{
  "model": "CTC audio transcriber",
  "vocab_size": 20,
  "norm": "batchnorm",
  "activation": "silu",
  "depths": [1, 2, 1],
  "rnn_residual": true,
  "rnn_layers": 4,
  "lr": 0.0015,
  "eps": 1e-08,
  "steps": 1100,
  "batch_size": 64,
  "lr_schedule": "cosine",
  "warmup_steps": 50,
  "weight_decay": 0.2
}
Rows from block 4, named by matrix and row number. Each number is 500 + 50 x the weight over the matrix's rms, rounded and kept within 0 to 999. All counts start at 0. Numbers have three digits each.
# weight_hh_l0: LSTM recurrent weights (gates i, f, g, o stacked) (model.rnn.0.rnn.weight_hh_l0, 1024x256), inputs 52-103
weight_hh_l0.416:571560536461489485461478485449481535436535436533527422527465554443507522499432549480451504513559493460454411499495501535535534463483552526574459485590444462
weight_hh_l0.417:464526491485592464466506540472482421567564481460563455462484463511515459532524464483463454482457594436446512519466468518513433485424498504596543458454479479
weight_hh_l0.418:431473462444491443486474574466453560585435559544573557555435477473632521544480511379374458439503462461434554466608503504527438546555567459442441519480553528
weight_hh_l0.419:549560453562489558496506551491555446600521468448538554579490542520465571565452489460430403548447513514503469574525526549565460544455519404501504442455526552
weight_hh_l0.420:488534536575431466514548490475528522574478539466512534460434520505523486511451451580444524506581455495500502533495490477529451550433566457539460520550531434
weight_hh_l0.421:550509442467519497537469516524451605510505508576458479471545483530581351508567488417520596571628500509431497396480521430500550544433486476455480572539450488
weight_hh_l0.422:491569510560575467558510516560516527437451485460521475508530543530509464449460568519579445508473490516493536540540546579535466498538545460547509567493468497
weight_hh_l0.423:471500430517612522506511516531534481516468542484572514540447427433530442509471521449465431477468564521504530537438539543481434476506524456477510549519481574
weight_hh_l0.424:470415376430518470567527426536518542531541521429490486499582543543496496574524562474465466543495494548521589544546564436497475499636493504483459463464398443
weight_hh_l0.425:499470432553478528542424458527569550520558518441519467562470448468537534502437565434505428546498500493519495524557582553538500509496448456434477548465555497
weight_hh_l0.426:539452498577526520485455517444562477527497499509513445460540544476479531476399584442495451431522426445499530502611488583502478445586516460477429534562500459
weight_hh_l0.427:511511527510526541536481535485537536447487536497516436413571616475445484527469499470572477480527445506550529453472481508561550470478513467455533409548545455
weight_hh_l0.428:482470475465590537444473540491544493530437519454532579507478476541527438572484544504466462430567504500459541555486542471464554528494577405407448478453463521
weight_hh_l0.429:546520526513553583451508516532541469442576525434522570444482453507560502433470495543544429471429571534545511515520462500545472491443534479492440486530552540
weight_hh_l0.430:526570566592499584488390510443490487574560487488577557527490612468498485493523535521447501476573546436449432559488523547537472557516558542495472426488555548
weight_hh_l0.431:483451504496520566519473448530598560581554504519512449451558542430547526487375490386505438511600466552436484491535536524517473490519546517551559426546596501
weight_hh_l0.432:509567502546510469533502508446574572438470546509538510581430518516515526492451472485476441502515422413468588512646486468426558486461520433450512453525400445
weight_hh_l0.433:491504586450437475484444453520488554465502543499512486482461604563524500542508457445434469512597582426536452444583521583577525465418497522368468462549508463
weight_hh_l0.434:498477498518499501580474533590545512484458523481470446455460436556435444518441493549537527562467499428504490463498556501462508432440544503568435486439539523
weight_hh_l0.435:468539461565462488466479530493586591493547470464483448418508444511501588422504491524506502521425440454500482455448462521560521517532468438604479511490561495
weight_hh_l0.436:499558450567474536532466479472444547535532453393516484546447564553529466474451465394514463551423500539454464494445490564517447500533465531602480505543492452
weight_hh_l0.437:522547523551460449448504485548528432463496581505544487533452567550520579579465566543515537517482387462433561417485529526446450514516528430394491498482457514
weight_hh_l0.438:487477559518458498421507435524494411537479494532467468480430501488514550538479493449452430440509482553487551493466470472494548394435508385505572446445510488
weight_hh_l0.439:479525421497464424454461446506512537571463525590557544539499521496496397595565540436451527509546555524488530515627546497494589465458465530407451499447470615
weight_hh_l0.440:517461485547516555412540545444501491481521450434453548501529549546483508528445460451482409448507539452506493511549452502468554502461476537444532426551476448
weight_hh_l0.441:393490543520519510435460505519446546462440606432505497485532437574503508516559441425489525483436496553464536540430555524441381479449553404570496433457474560
weight_hh_l0.442:526419467559516479412533509432530431522548459553589552518404515474515496548487446415444494547506434473496436460523584565461529471540571470517524439463426538
weight_hh_l0.443:497484501588497516531431523451573480458417455535525485531489543512540510520479535484443407499574490438443423525504520496465530452513503440497425431480539482
weight_hh_l0.444:526448557422504429503450575456584563490567502542459557455451505557469429482568579512517412471484525470504437600560465586521445464504516431503525538541537526
weight_hh_l0.445:513552455521429524548483507422575478450461361453546537549530544511490467501379548521435465467525626467435485469575500455453561542516467542364426527493552532
weight_hh_l0.446:465521429501527465577485617578524545585554460553437495445585510517491436527539547537461575503536577544508566423558493497533525530423549465461486444458543491
weight_hh_l0.447:481439524419533514462450531554493552548429504507520423482520439563482447567494489557489441562536463562554477509476561475470529580550527582442539494444447474
weight_hh_l0.448:494546496494472471508489511515593496579491426414506523542461502544471505447382455456543502439528509454557551490502412427541553522488526446493440465522549417
weight_hh_l0.449:548431466411459546568524585608494440476548486581494503517492437476502503408537440607510605540474609626504500440425483459584408479421468518546443471480494526
weight_hh_l0.450:457506455425444492599516533521476534456601538508469416421574518401415372491467447577587484469527484502421472467386500452624442482530453487580529566575551505
weight_hh_l0.451:506494466442587563524405537443406508430538512538506570498533584503454476609496601564519464486489508586444562531525514480482552607546636496455526426483501450
weight_hh_l0.452:436427485487597458485502454453529460464488558457555523463513494544481549517497431469533443403507501497542519580419506487458551445438518433516553528542547477
weight_hh_l0.453:533483569517570457426502595483594323454590430566558554431465561550385509555371503457417438371551402491536520514461479488482544510527582421412459425507513458
weight_hh_l0.454:451542469559464516556482487467524548486438575550455459481460495475550459583413593552497572486539533427487588540626533544530538513549463504421383465458550490
weight_hh_l0.455:441585541470562420488438564463461499515479502455466576543493458539576553546511509489435476474593546481480583462532512452482513436493478502494560461522442500
weight_hh_l0.456:528510444446475613423411419417483546521484446578578513580540512537467497524538492526528450482576548506417498437461496468412551553501554488436464434475546545
weight_hh_l0.457:432600457557478413559459496363483491482507492647520532403499491592470507519377601508497463499560509396424517438566475532438505517540493564322448499438578444
weight_hh_l0.458:482510469402484408619545503498465575510518513513514567452570414580550465474509537459444472580464530461458493425472509429519467599379535415535461540413542517
weight_hh_l0.459:556545467468517523584493490456586522452508489536454431507492523485580450540336566588456485605577483420452442566559533561623580500509518509329573631493554518
weight_hh_l0.460:500445441547557525433450563458507487523552475549604580568501526418519459561505483437482462498573484471511510462576587526517530508531477410474516445554566468
weight_hh_l0.461:539606415559556501497437506492585520461488589553573615583441562474565432550480511491445410406445526461442611521534510498517567415483541525323575426478478545
weight_hh_l0.462:509506548507538516522444579563527527561553531481527551436555504483449466565475550434459462542501501567536505556563538540493398589489542371569518470561441450
weight_hh_l0.463:462520555512522519462440559517516452543530548444500459436529553453549454569460540419427433496614499538589437498481539456454481563497596479449463480435605373
weight_hh_l0.464:565510438501441533480449474534487547447410582562483523513494550466561532507405504486501500480608440468433451585551469454485525473503438493330504519472499393
weight_hh_l0.465:478462549541563500454462492518466421559444440384510511545505555449534470480452502463578563455433454554580513489524572551442558504515555464549552514536459485
weight_hh_l0.466:566542446425542464417454541525542535470438550476494450485496546474562577501585443472531416447436547500501555558498555526547524542463549503499531430504496503
weight_hh_l0.467:474463464458574540554494548479471567466480472469515496518524571508508536562462431597473521452546411579549541491481471532516528465467567443468466560460571495
weight_hh_l0.468:418435538530481517524547435502527447493534549477536420482505517496501554525528513543515607568498538498445512554465435561600440507508492516412536494486565512
weight_hh_l0.469:449523472455627546445488527551478463525549484410538575548495448526492499529506566574505491518450444465549506578525496492466427463577512511497459406535430543
weight_hh_l0.470:433535567522505512541473511440512511490451521464512506467548524516483570521554423548528430608529430490552542553523550517430515552459507539495487580450467597
weight_hh_l0.471:383547463414536480505540578559535507479571538532442453504579469433511480511562431597543574503515521407509485472530515461441430497496514488478476573410530516
weight_hh_l0.472:474559533516583510527521489460477485510468516542537467574447450581582468554435442538462573478545439528547510527489530519504532529469580513519398438405502549
weight_hh_l0.473:478435547546510466455451463489462492523573545433564568433524495442526515479450526540545503531443485570549494430435496559558493530528541419499450486501463513
weight_hh_l0.474:487524489486477515466492565469474538422469511576580507430534553453445466453456564516483403439529450486537472439537514491546444553443483450540461450514548466
weight_hh_l0.475:475445443485528588418564452423533454497531525459540499409547498563505506567410548511559513569484453560562533508574458447595410598547461487456480515523599552
weight_hh_l0.476:536638524652597466421391569386420504557417453461523548459467512518440608503364570500456438482466541496561458522537534485457491505564493500542528443544596365
weight_hh_l0.477:483511521564461547512431525485479496547404450495501560520454479456513563566520525410520425574453421475520510490498488449515489465457455452394429467497478546
weight_hh_l0.478:552499461541517517509475546441461568456520523504551509547523415508577521524474459527488543494545470499567518434475552456477543542528455505560466578475505415
weight_hh_l0.479:518545435474481417575559492516520495503521488607512467480579551410415475472601483467512441550494460439524499528466567511587466517453431466587624456504396555
weight_hh_l0.480:602475481546601515531447511469499514493540500511597474444496567526531485455468536482432397483555470461521509484521466545530583514535568503463479433507513453
weight_hh_l0.481:507533493562508480470521494524531452507466441517452477500442515551523473506437534427431457492499502481439443449568522514540490501481490506507569522555490507
weight_hh_l0.482:452473465474569526590385598416545543522473563565524512518518574438516445510537521450403458452590532412513464524546498509519571465520451445330469454541542546
weight_hh_l0.483:542516511487664579475487521533537544535433535542572530425433559491451537489405501504418546442568457426488593456506573581487470535428521567435472539551598528
weight_hh_l0.484:564516577613532535393483501508520510523542497392527458484558429494456555482441549513463477522409442451443470509440501448533540514452493436584417508569511522
weight_hh_l0.485:537449554700594541445518554442501430593480509390545543457463532454561479494484504452517446527559523523584501389535435551514513499488525532520521467472533482
weight_hh_l0.486:465540475540506485458457483523440576492453459511488512565512506513511531528474480495432487468435503481519496555513542463581559544495565553478513437562477536
weight_hh_l0.487:461454570465627494500431599496490590462468456499556492597530479462513478630430539625488475474502560476595507535639593487491500484472500481427509473522563543
weight_hh_l0.488:447481448567556467531567507546488507541476483511516514531542501597500448606456461405533494487494532551549483476444498587579418518459485480503567440491464441
weight_hh_l0.489:565551534463488517523483559558473462549543539441484560447450528501568536446511454431449546492530445452517523520524502496534546449434560557521547467517537511
weight_hh_l0.490:516435470502558475504471577478513420574445615480505559416477468414581510494390510425439538462597463557447575452507428493476421497477590445406540463419515383
weight_hh_l0.491:514549499553569534538450543500505457562471515473542519540410481573626463511444518481487503483485498363438572562574501462523513478546555569402489514452497523
weight_hh_l0.492:532477458441467523490536510457460490551446525495593522587542545450523482470443531455532521446488558468515536554457442397449567532472492570575620435510461444
weight_hh_l0.493:478598594483572525575374481448493748565451386468589567658461530613542514467579549562491352569451464389449588590549569579443552540494574510463619521601459457
weight_hh_l0.494:536494475517551450508509476499415445526478480525474515478460445410513481566551535567445432461523464469489433479399533452552602507542551540464529507600458542
weight_hh_l0.495:520528517532575532411438493492464518580498570521483472568456480566409519476511451431471460469427494512552536513438591538469544483470454459463459401499512451
weight_hh_l0.496:551490504582623573527517513536515460491516448395509461484485494454537592482433552487520524522483491463553506556516468448405566512562585501533549434484549462
weight_hh_l0.497:516504452430601450505552494484533462480480529612420525491458501483506389425586500531481577522589494533475531502527464508624416489486376568494511569442461543
weight_hh_l0.498:559566455541521558547472483443559538589477505491454539464466486543539474584524551502495503459559529529529534454484534481474548518481492485537516517451517440
weight_hh_l0.499:430536425518567540473434532427420537579548603559554510476439564487506403512565469558446460455485488453561515533492586451513485462498517531440404514513484520
weight_hh_l0.500:584443567441531455437543448480423441558489430526438571533540557487551418472404557479464505537470463534472459410522455567537553528430515513487542449473466446
weight_hh_l0.501:499540521508558449577525533478469447556456539492596432447519540545514495568425502488508475536568490524489446450467480485498454464528434555419451401531492444
weight_hh_l0.502:486559521443487475507488588432504469476494521530547522492448540435496490519444444513521540500480473433587419504537517491557499495512452493426480463539557462
weight_hh_l0.503:569534508459486591317574567505548434429488402415573517480470515523482552470571511555545473433386458463472495491433466468436605485546567480582481559527451463
weight_hh_l0.504:488602453599521445563455477421501477541539384587476554531500514577523472543402567468417464498494511447498495533533507513504513445495531564381545511490556441
weight_hh_l0.505:552529462462424423570569526524489544422458474574442540463537562516500486476398565572450535497696484552450530447704465422589461514602448507425580418481637445
weight_hh_l0.506:579437529488517523483479567509433470504483427389469515442539441487480524495468486471544527486556478547515546525599594485587506583499568502515458443604493459
weight_hh_l0.507:576531448498524516562566618447432559451509541676468477484502485452409458450395535612426574606519457486548582462657533540661526496492476584417431489457495423
weight_hh_l0.508:474475474523500450517483466446485519458480483529473444509502572452524445475491555360483498489593487479459534511610526493532571540566417455508529477488510590
weight_hh_l0.509:473548424458445537538445456501466522570452473401564441541509565461572482513521558460525458482549459523510434532477529504510503496476455467483513455501475510
weight_hh_l0.510:454509525414590511533504518524546526541487527517556407481489588425586458516449455526448546449505526483461529532603550443568442420480533488525501494469464589
weight_hh_l0.511:450581453526575451459445536538543503479542564521567563613493466469512545464561513500520606436557564459548445509421435416520569540503446532459580437442544506
weight_hh_l0.512:491505468459550519499445438454434559519450541483515473488503480464433552394568493464590550568445515508454533526437526450531495506575551507603511550577551459
weight_hh_l0.513:510530494518404440518463496509525638431545555474548487496569461566460474544545497487464462586526618429467493536565550465446505527578453533507498478572452546
weight_hh_l0.514:532499542447532434523506507517471573545507542460463527449518535553556445518488440436440532500426493573535515453599448562483518450544482531461572433533533451
weight_hh_l0.515:513572535481499455557534581551456468514507541619538481571490541487546457539478480587492499547510482435458512446612537551495536524543449465445464498537545442
weight_hh_l0.516:533438437505525474453489570514535416484549504511471558502511546549600481539400513485545450489564505396510512454643487519359448473467574511472535517528564473
weight_hh_l0.517:519422487373595466482522508534474550437439551544516543494426470503560483476676396407568529478501500489488542520453542536483370500522540570556494539531381571
weight_hh_l0.518:636464558556502571487485519524418509540509515411460464552544470513470540465464555422569488449449525585581536440501451522532529507517522577551523477527521493
weight_hh_l0.519:613553529571527549489512570502444435462486437490565481535434524496581514437419521462495542448492450570480471426515448523552507534418512508475498442496453473
weight_hh_l0.520:443534468502476507536538482547470446461447556462527529560490527517434479524529527516447516474429514455463574494505483413456401532459498498498543509489520493
weight_hh_l0.521:565503583625422551466504430418491479557448455353510426538439568539467628518404528496475528468478491548531459542514436513479542428473597509522437424479571585
weight_hh_l0.522:492516534501453530510565536512464374454416502590462530513550484548446495512412495498426546470585555453547422488511458547428434417537432464498456565417489485
weight_hh_l0.523:474429469426506476499534506472464495508474488541464540478497507537474414385594496528623591497487466561557556458431474444465512579448454572464457502468480502
weight_hh_l0.524:673545486538315528571537530481551564498476483533464530551422497446524481420460511366510500485527457483382451415497459519548630549491469515442509494604564381
weight_hh_l0.525:451479521532574549449531483504537454557515532451559457532425484445485536435518503459451458514480538503555476563427549456447523451560512541495506487526457579
weight_hh_l0.526:499425440463407558517548579458540467484567553561555552558547492507521449514536535422556542527453544556383441439481534552571550564550391586415490515461466517
weight_hh_l0.527:555555520528453417480536561543548528536463437458542467455451571549471464426407496488540523481575445427519425495531506514546597533559426519435436524482514510
weight_hh_l0.528:513512495538413491541533528414578484456513514512424507549436486491538439425493518554509513459517493464575506544583572521548454424455434503522493576539535543
weight_hh_l0.529:479583472520511579526475557408524484521565560518502536426452513519554513516482523503523457522499459416481502502523524474458550461554503533483515521536555441
weight_hh_l0.530:456536446554415449486441529541534533390418608531543620593444486564457509518492479422468484599509485397490594449554584539431443484505527555329485475461490483
weight_hh_l0.531:501438533513589525485554563453552538522422460557575500582484431452455539520533483436502477540537472534491557437472531432447501487472534583528564476500543492
weight_hh_l0.532:472471465488489517407430517478425459418488546513497546573427442473470419440514451592478426468468492485450541454485471566506513480495496561513587474578542445
weight_hh_l0.533:506504521446452450520511436553543557494567540503564587436412551534492481517476522554504430483403509570537511487487561455536532530537595491509620453462482488
weight_hh_l0.534:424448410527549569431532574480507456513467500519464429423486472456474454476534483464463423476420501483545534514497558554513491528509582477583505473538524599
weight_hh_l0.535:481405549548443568499494476449470516479473422459501440541535499465453557518498419548460502491510433510542418510462540513552579451538536421531548478503602445
weight_hh_l0.536:587420561542471472466493564464524494581433441420437483504561457479557552415433457445531554501502442470493537455447518521444563475472424495612470545547540480
weight_hh_l0.537:524508498542430453534496567551588489461491485515533449451554475505484524536462490483528468500546396441525458511439539570448508404534498528555472483538528458
weight_hh_l0.538:343462449484561544458561405584544520550578529571526465446424508419392469611544489565433513558465458503533471554475487543496441454424434416546563579529409585
weight_hh_l0.539:487471547428507539449548423470433549570494424497445473500547428492441412541589552457464528514516478554448449424538560560517497519438481446471541490501485480
weight_hh_l0.540:495486509532574568376534497580512394457459464500596610490524587446581456592523465525415461558563544471551536463603567503493517524549610552508483525421535435
weight_hh_l0.541:490520455487425539498528487499528440485496474540513538540546570523574456513460452443496449510519454450452554523590520523399483518519438493478418556549533483
weight_hh_l0.542:459606583504481479524498481509525556498473515569433583475432553488565443545417485447429425495526491511481514552507496518509459451470511497383502490585449535
weight_hh_l0.543:394542548550451534572510417476587471441447512552531469532427485517509460553459521575441537478502566465501633441571563481515442429480505466391566474507454444
weight_hh_l0.544:541464479455472476482531485566446501476493438431424481511570445489435559416502466494571532566488471567503531562489513492564534573439503530555440530554485525
weight_hh_l0.545:591503450422605510487577479526471550462527463562502507468554456455441464408547472551587461556426473577492502504358460471592481463436488471547518524541522479
weight_hh_l0.546:489496569540478462461449512549437500547541583557555575573481433487545507551505440509507462507468551470456440496431495466483437478499518487571463513456487463
weight_hh_l0.547:522541517551425501562536608530496463466507555534456407532479509483460457476430464438410553486552544562531434450521441476499490528565476450450501418454441500
weight_hh_l0.548:506458576569479558445428579529426493523515422340507510498468420447514534436515524493588516457505508555522425512521445544514547546460584477536458495495495508
weight_hh_l0.549:458537465455443501427493408499523502453539556445534459510481561525426553577551501488544532487452527477464525564564554469507493427549434547549520456524496468
weight_hh_l0.550:490552528534451522491457400487573446537569583520525510423431594478484432518532504535437514509477470539483508422468476457541441381538484495529433445425501574
weight_hh_l0.551:501534493564462548499526414505510569474483505494505464428514479463556484467475488532461576494548424471491513469570550540564479444472525514577492477508528487
weight_hh_l0.552:403431481276526520404517491577473604575562544460548505426459533500420413519672403525499450554355459514546499594438531541552447507456551467511532490507303666
weight_hh_l0.553:506492500472520492505549483549559493493489509541440496557441427464461557489502511424541568436464482580559527455455418506573520508551533565520541546484494489
weight_hh_l0.554:496448436498421523520500529560568526527458554463488552501456551458497545486512446445521551509488433511513427454476482558476559495458430468581434493470534513
weight_hh_l0.555:489534463401526484441514464445444541456556477527510436572491459433539496492575518535521487490399493549555429487402550436572513563442515453541507571504493591
weight_hh_l0.556:357492426407604556495482456521551539499595596544508551501454486531476512549540463541440457489423444551510575554486500502455427445452513444484522598542339629
weight_hh_l0.557:531490511497465454469523562524477438528479459437508538546607502501508546449384582477481523420493589568551508452557553575455461523510519556489483489560463395
weight_hh_l0.558:454442503488389529600550473541471382462463430717457485491498490498507487518439574539408564451600576465452534503625528520423598488575462473228417533429575518
weight_hh_l0.559:513522529457475505527468474513431537557529542519426527438542555539466458442473527432520473435531497477529485511596489508544454504530425538534483418449498451
weight_hh_l0.560:472509436540469431558536492451436469539538558564512472477479480488456442545488486557445455535527516473460493535459497518420534446502515466502559473456524577
weight_hh_l0.561:507430596428499566549534557502458501457488527488474415493523479535541472427571454465491543496408439526518479545521520459517420534560498556526508550490463538
weight_hh_l0.562:497492491567534528518538452486573518530539448570449492516520532441549550570472508538547499471579480499500475491564456521482426499556457538615431485461546448
weight_hh_l0.563:569399444518591513560528511525417480516554537511463529578549461520549455511449533579480534543485503539542451564516495436551491498511476574531541443532578500
weight_hh_l0.564:456504574466446571509523479486510471499501517452512452443550557521484621435508515505473566504472486575418512419520488544492471482532564460506511429459575579
weight_hh_l0.565:474429462442564525451533548585458582524535546556551460509475450445457533513577485550419484433442547504509494569517524492532558449532508450540532509484486511
weight_hh_l0.566:442543507474485512472514541488554554491452557473507543465442514570528469500470540502545488534437520505544444504513450470458511535562575542537449448415475433
weight_hh_l0.567:485452567400605509479507541530512549558484531239557422491566412454509481447644455460618518546353458500540509546453489491580454568406541380736454446507432533
weight_hh_l0.568:524535470411473490536506572473496358454463549538531530525479464561526518545479505424410417452602563532478552547619582516467441415465515464424475556517451504
weight_hh_l0.569:432511467494428501444478489499561439455490490541473504500459489392521464579509554530471528459553448559447501495531519513447543536582518513474559467440533509
weight_hh_l0.570:449516479463547527501563495526555554459520437547497460406508490460581556461505467482596439356474471544447444431483453550524493541449429550499510537450506474
weight_hh_l0.571:497438466422481586543428441518483471538523504444581531484537499403558520555561515498535572469549546480482482538404424508581435488488438437520560444507475516
weight_hh_l0.572:519508518537490498440487625476470397510564507591520498492457523552551513468522546490530539521548463503533466475482554483484477495450430542520492407485456501
weight_hh_l0.573:484450475504499555567437433432487490444475445532483516443453483462538475553459541530443485450518562443477536484562459455477456461548467491414514499435418492
weight_hh_l0.574:435552471456587509444428474452490531541518518430493463526479526455540519509503463509566466429440491480525501519441455568479493561537508395623479466482527462
weight_hh_l0.575:462427607482523452586590491472562556502468483470465562553500574476516569460551491399472432501515542520430580537571538538558581499581429553497569494477464431
weight_hh_l0.576:526523524435476470557554504534444490403571561561544456469410546519414457512532538507472434543455543477466529509503511512490481414463539524432570548521404546
weight_hh_l0.577:499514500488448509460472494572508478480436557595442419509555478517501520508453507550523470489506410455445513569461465451502511455480526496482520560476509439
weight_hh_l0.578:511511498429511543521536566529464465531455552592431498478520526539576470457422467546532536492541547420461509488543502430477509532447540570537496459566498450
weight_hh_l0.579:479463570732419492480479535401520490506502441440493484551546453498499551507395508453478509555526497538461469482572443501476492566523517535491483440547623448
weight_hh_l0.580:485542521463420551443479430445545421439433574463507525402504595476497432462471538443501504473468508462489467453527514449462420496547482463501530559441552511
weight_hh_l0.581:567561489605455461520559493484441400504523503393538436518552536530531483519502489533592441485483542525473464483528447575500482491554572462518562473505596434
weight_hh_l0.582:473547462430521441474568470543475459457464480482575493482513536528494480577490499450526501524487552523421569473460513507446464545558429508517475461548428472
weight_hh_l0.583:454537468428559547484561484524405492536443509482494446465417421475508532439680535583566565517487423482532524544460530535553465568516445482539447506505445503
weight_hh_l0.584:551538530514523571525511468516571595550463543504471557431510431463493551493478470480537549432442454412460412475476487478565581496476517554526508450545604566
weight_hh_l0.585:563430527564498478524445485450533476533467467423513447493469472448494575432485499486411502532522480562544553499581535534537505472451588556466435471487525536
weight_hh_l0.586:581475527498465539511531579519492498520511516437537444507544464466460512525548515563577470520467455545574479461517554466497491522488500543596504518478570461
weight_hh_l0.587:404483446471606471467509494597537506583449603529519479436477528538438475555663509546525520510403410585526500517451564433480463483429526414557522481466352553
weight_hh_l0.588:496547430633468451493409534491511461464521506488555512505553564517552496434408588583421542559555478516467501550595444529457485453531495539470525481507489370
weight_hh_l0.589:464472569454348480464433410502446440457575458768525576516504572476470533514322493499386480542569551474381458555535552421426478505580454517233434485508506499
weight_hh_l0.590:608534436508474541549475494525498552454562441499511540539478524485545534498467491509455532506517494429538510565587517533528487487508443569542559502576520444
weight_hh_l0.591:477441441517550546574492452428455421524443428492537541581511499457438494482502550570543499564540479568494460497543465486429515487548435462518507515542467519
weight_hh_l0.592:485512555403586499483488502535442536429527479560446488509524464513412435466591454488480523554535519599568523466452565550478416545475447490522451562490476569
weight_hh_l0.593:468484485492552479509549410434427588465415534592467460522462455561475504511497538503477458515556589504504459511479443534468600481547413503450521575475410585
weight_hh_l0.594:475522502466459549584486514440464534490440478552528505557533497527471405558502530481486564419511573411542559484545526431432458502501499541427492468520541464
weight_hh_l0.595:533463466512538460471559591536574519565514502401529534513555479495518534521513459463484506436477452495459541500461444527494543513492547497560539448548538454
weight_hh_l0.596:492483466558394506442533515522465460544536422465527532448506524583576494537521501502515474529461495562525541476491521449407514476521629440463567503507561488
weight_hh_l0.597:451462547493532485474438551499455398562542511514527482477549550457505509540503511558497549465464505474519500530517522532477450455487512525472493559516471502
weight_hh_l0.598:578435527416552485596531540575429495590455469494472521466516498530409474543556465437465451590524478569456519451539548511486575566479449549542370560492508520
weight_hh_l0.599:412526567453549429503531460493531419498554545443521517614506461456450487493454470533419457481508542493494522457505516499507502553457478527492565484466527435
weight_hh_l0.600:502467567510447484544547445480481512481556561472552526551430573461448574549543520506416476451494519552520521426493492564419464540539444547486491562488415468
weight_hh_l0.601:500416485499545465437457490479556474572468480463492470515487436495522542483515452532576487546561466539489508464417552484513471444446503548608472520472634482
weight_hh_l0.602:548491473525476520490572510477482472435514579504478514497490460490521429543416489551517534544443432480489407474627531470494502484484448581500549456501517509
weight_hh_l0.603:529533457581465462476525419431456505446493468478551470526431512458544479520515431448503556503445495472446532485490532509503538425487442485539556419503501437
weight_hh_l0.604:472554514531596494537483572505571433446493562570507512424549526516577507535498520519513460409480551556499480522516499492545432424487510486449519512491533545
weight_hh_l0.605:561513459500534440497561510436493613568417525515572513573520505421476496398438451451588534411444490552448450502450524468521459471532546491555556457514565559
weight_hh_l0.606:489503432454502495455552474577453528494487504406520526528531509526470434403551485525456480545496432576513533528448469560521513510500551594518492453494558563
weight_hh_l0.607:573536461480514502551503455460491547425525551518518477502459516580531451491513523456549478531539515559562546459592432486512559569584507595534522549550503512
weight_hh_l0.608:467613516474520466472528605541480407517489521488481448510455485553564440510516565516524563502501604548476501537611555518506602563502576414479501446489454431
weight_hh_l0.609:554525493505484558529586545459433460495568525446479558511532423550488509417507445533549489549420488463467531519449467555464446472430511464588500539461513540
weight_hh_l0.610:505514434308595530494458518579487545473502468543491471490471442528465418528666480586442460465419497552485499591387544459602411460479487504419483508431306548
weight_hh_l0.611:471568498529422437419571473473455478515522470508516508534517470507504433420493471529555553445486520555546546475446526527468434535578535552476559458421522441
weight_hh_l0.612:441557491480417498500433475466447463535545380505437465492450526495497538567508453477526555453559478462459515487437537488565589451530448499410475550499465459
weight_hh_l0.613:548513506459476500488511411509559526483559459483579496486492491478412588534573403487529444436438531440491469455425511491568441480447514504489572441478491546
weight_hh_l0.614:563485532455485503433539441633509584531475499323574496495553533445402513497579513554543493434426399544608382557459507551605435503413594402712507445552457593
weight_hh_l0.615:483543441554551488497486460475466461482531538559426457510559548448572491530489516561531434543558539539511513496547500447500406484449507555444470458509405417
weight_hh_l0.616:465440470391621461526478493578505559441522520492457477476498445538568411470538551531506512481531543561519537462555472449489463487456484559471505558490417561
weight_hh_l0.617:559490519575425540521456589449572519521486471414559542587483573536492578417418494521576537427481491459542472509505421446509548465513566527467496405566466501
weight_hh_l0.618:550480535482461470545515576472514541525452566541552497493498543423504458530434498560442490503523494454482443451461526524436464472489504505464555494485467431
weight_hh_l0.619:574541441455565572497526541547427532515511561404482541497441494544457450452519507465529510499499533480466595477508549532588562576497530491438437473557546492
weight_hh_l0.620:505485534617477533492440608444531451472507581471418578571552553449575509467404492416464507463584515430472564552581532458452598502580520496489516479546528444
weight_hh_l0.621:507537565500514468439577482437483501571540503388567537532479519499477586527457431487584476449497450488534515491484510491592489476460590496531564432550463557
weight_hh_l0.622:388616477454542497540513474529516471433515453457524517510475555459513540539470520560500555508532470483530488542465491532470492472475619529513434542441467558
weight_hh_l0.623:513440575508492480492532618452449496467546449478571472461490524450547454455489578511492448561526507478546434495558551440517583478503516548462462535475486523
weight_hh_l0.624:470503485415429475576500530443494678539390505560519452432539547576461496527495450502524566484535534502525450492465514450483529521529531529431526485472505448
weight_hh_l0.625:600459438469512443553465547533430453562547489491484482450578455402536583487581571471568466437414478606496460508472481476493564467552481481622465495472495549
weight_hh_l0.626:475499519540502440470431415508517489506549513521548527451459425529497490427488447512537524537523554454494499577556473428481548420572445485516505544537463476
weight_hh_l0.627:577430508431521530446468511550511463430522494494469535543515491479456554469448443528562434408558447552435482530533460507528531493525572524473616543497573536
weight_hh_l0.628:469504569393524511521498548487416443514529459565552451471489474498480510491506485494546524523437540566484445520417449429594506561488506436491521519475449576
weight_hh_l0.629:489570514479456485492486442523566515467450537401465524467472499540420525534549436451498486502429524522471429446423511566484553438543462458539494490561536587
weight_hh_l0.630:598423429503468580428458564469514504424430543500494461432500501529495534532466533538528568453501500582451459562410547497491537522564560480499463491557548534
weight_hh_l0.631:472454582527424534582481542530548502447426528485458485482514512465472544433505524537462546491562474478539539494544452530468476532456433496439483478483469517
weight_hh_l0.632:539449511452578479501517454574483523467545573462559488474522523500436456445588434458456498544393449579509436483440525533448551415470476455498496523493431562
weight_hh_l0.633:494446462402587453516441577500427571487459528415497428470552448463536439445620492481425520487466507565489596451535519507479476475494456523582476554443420515
weight_hh_l0.634:520526596544463590499447536479575499514546563510562570442583490476437496557520504467494447565551452414456501481519552570573532568456496438582464473493541490
weight_hh_l0.635:510507464452551482489589554535438550524445505607428543518541483495574561553520454479509454551554482397562509476545470455446513523511411424466548445457359513
weight_hh_l0.636:521553500541428468481480474461465542512470506552460472495523535451499494535499494453559519462498529442516522573470581493511509492538449545405484473581549483
weight_hh_l0.637:587499538561537461565440509470538490417528557436506490537513459513458481539477481543413486511512438510454476531441461492581533449484541508514436569431509506
weight_hh_l0.638:527516503543444521450507507420470520568450486471564535505510410556526538465475556459494440471569502549504411478533547440487578539488485581579516539551498438
weight_hh_l0.639:536558469480481534457509519559525495481490465405502447443485530434469536485503505506487549428581528551493506520481485478556524586499471494552530433524493534
weight_hh_l0.640:480474534518525499509494540477456470563576459379454488475524466449537477538554538547612491441503541567595546441494561409556573445448499524522450545491468458
weight_hh_l0.641:525508430443513500512546487408511531522521444590450499535464456429473513456577542457454566469452544485480539445456432520562514436483487499480486501478458483
weight_hh_l0.642:572474532530565533603496535541485563475519466491562528488531508492582506462529501488506458496427487514496399475380509493486541535522472544559392457492447458
weight_hh_l0.643:553462459562477546473556482535509518507564542519560549480502538511483536448456498487569509504444548562489503510540470539572432496444509458596472503546569514
weight_hh_l0.644:501571507485447467485473525501597437502532493425580516479450549474496451484542560509557470403453463512497440471486557555559491425525441482446530522489470509
weight_hh_l0.645:582506567469549438519543517483450546587475513573574470532531496571501525464576498496533615536533578503431506519477572456567541485462503561532464472490435401
weight_hh_l0.646:521534559443536508513494532535526579486530421468565467493531436493526540487578495495523535441456485520560550521562519447522442484518467505508455442496455561
weight_hh_l0.647:551497458433579501490502623453449461548510445557561535538467550534525529521477478469522475437526476509575432577594469492460574563570484520494561534411404532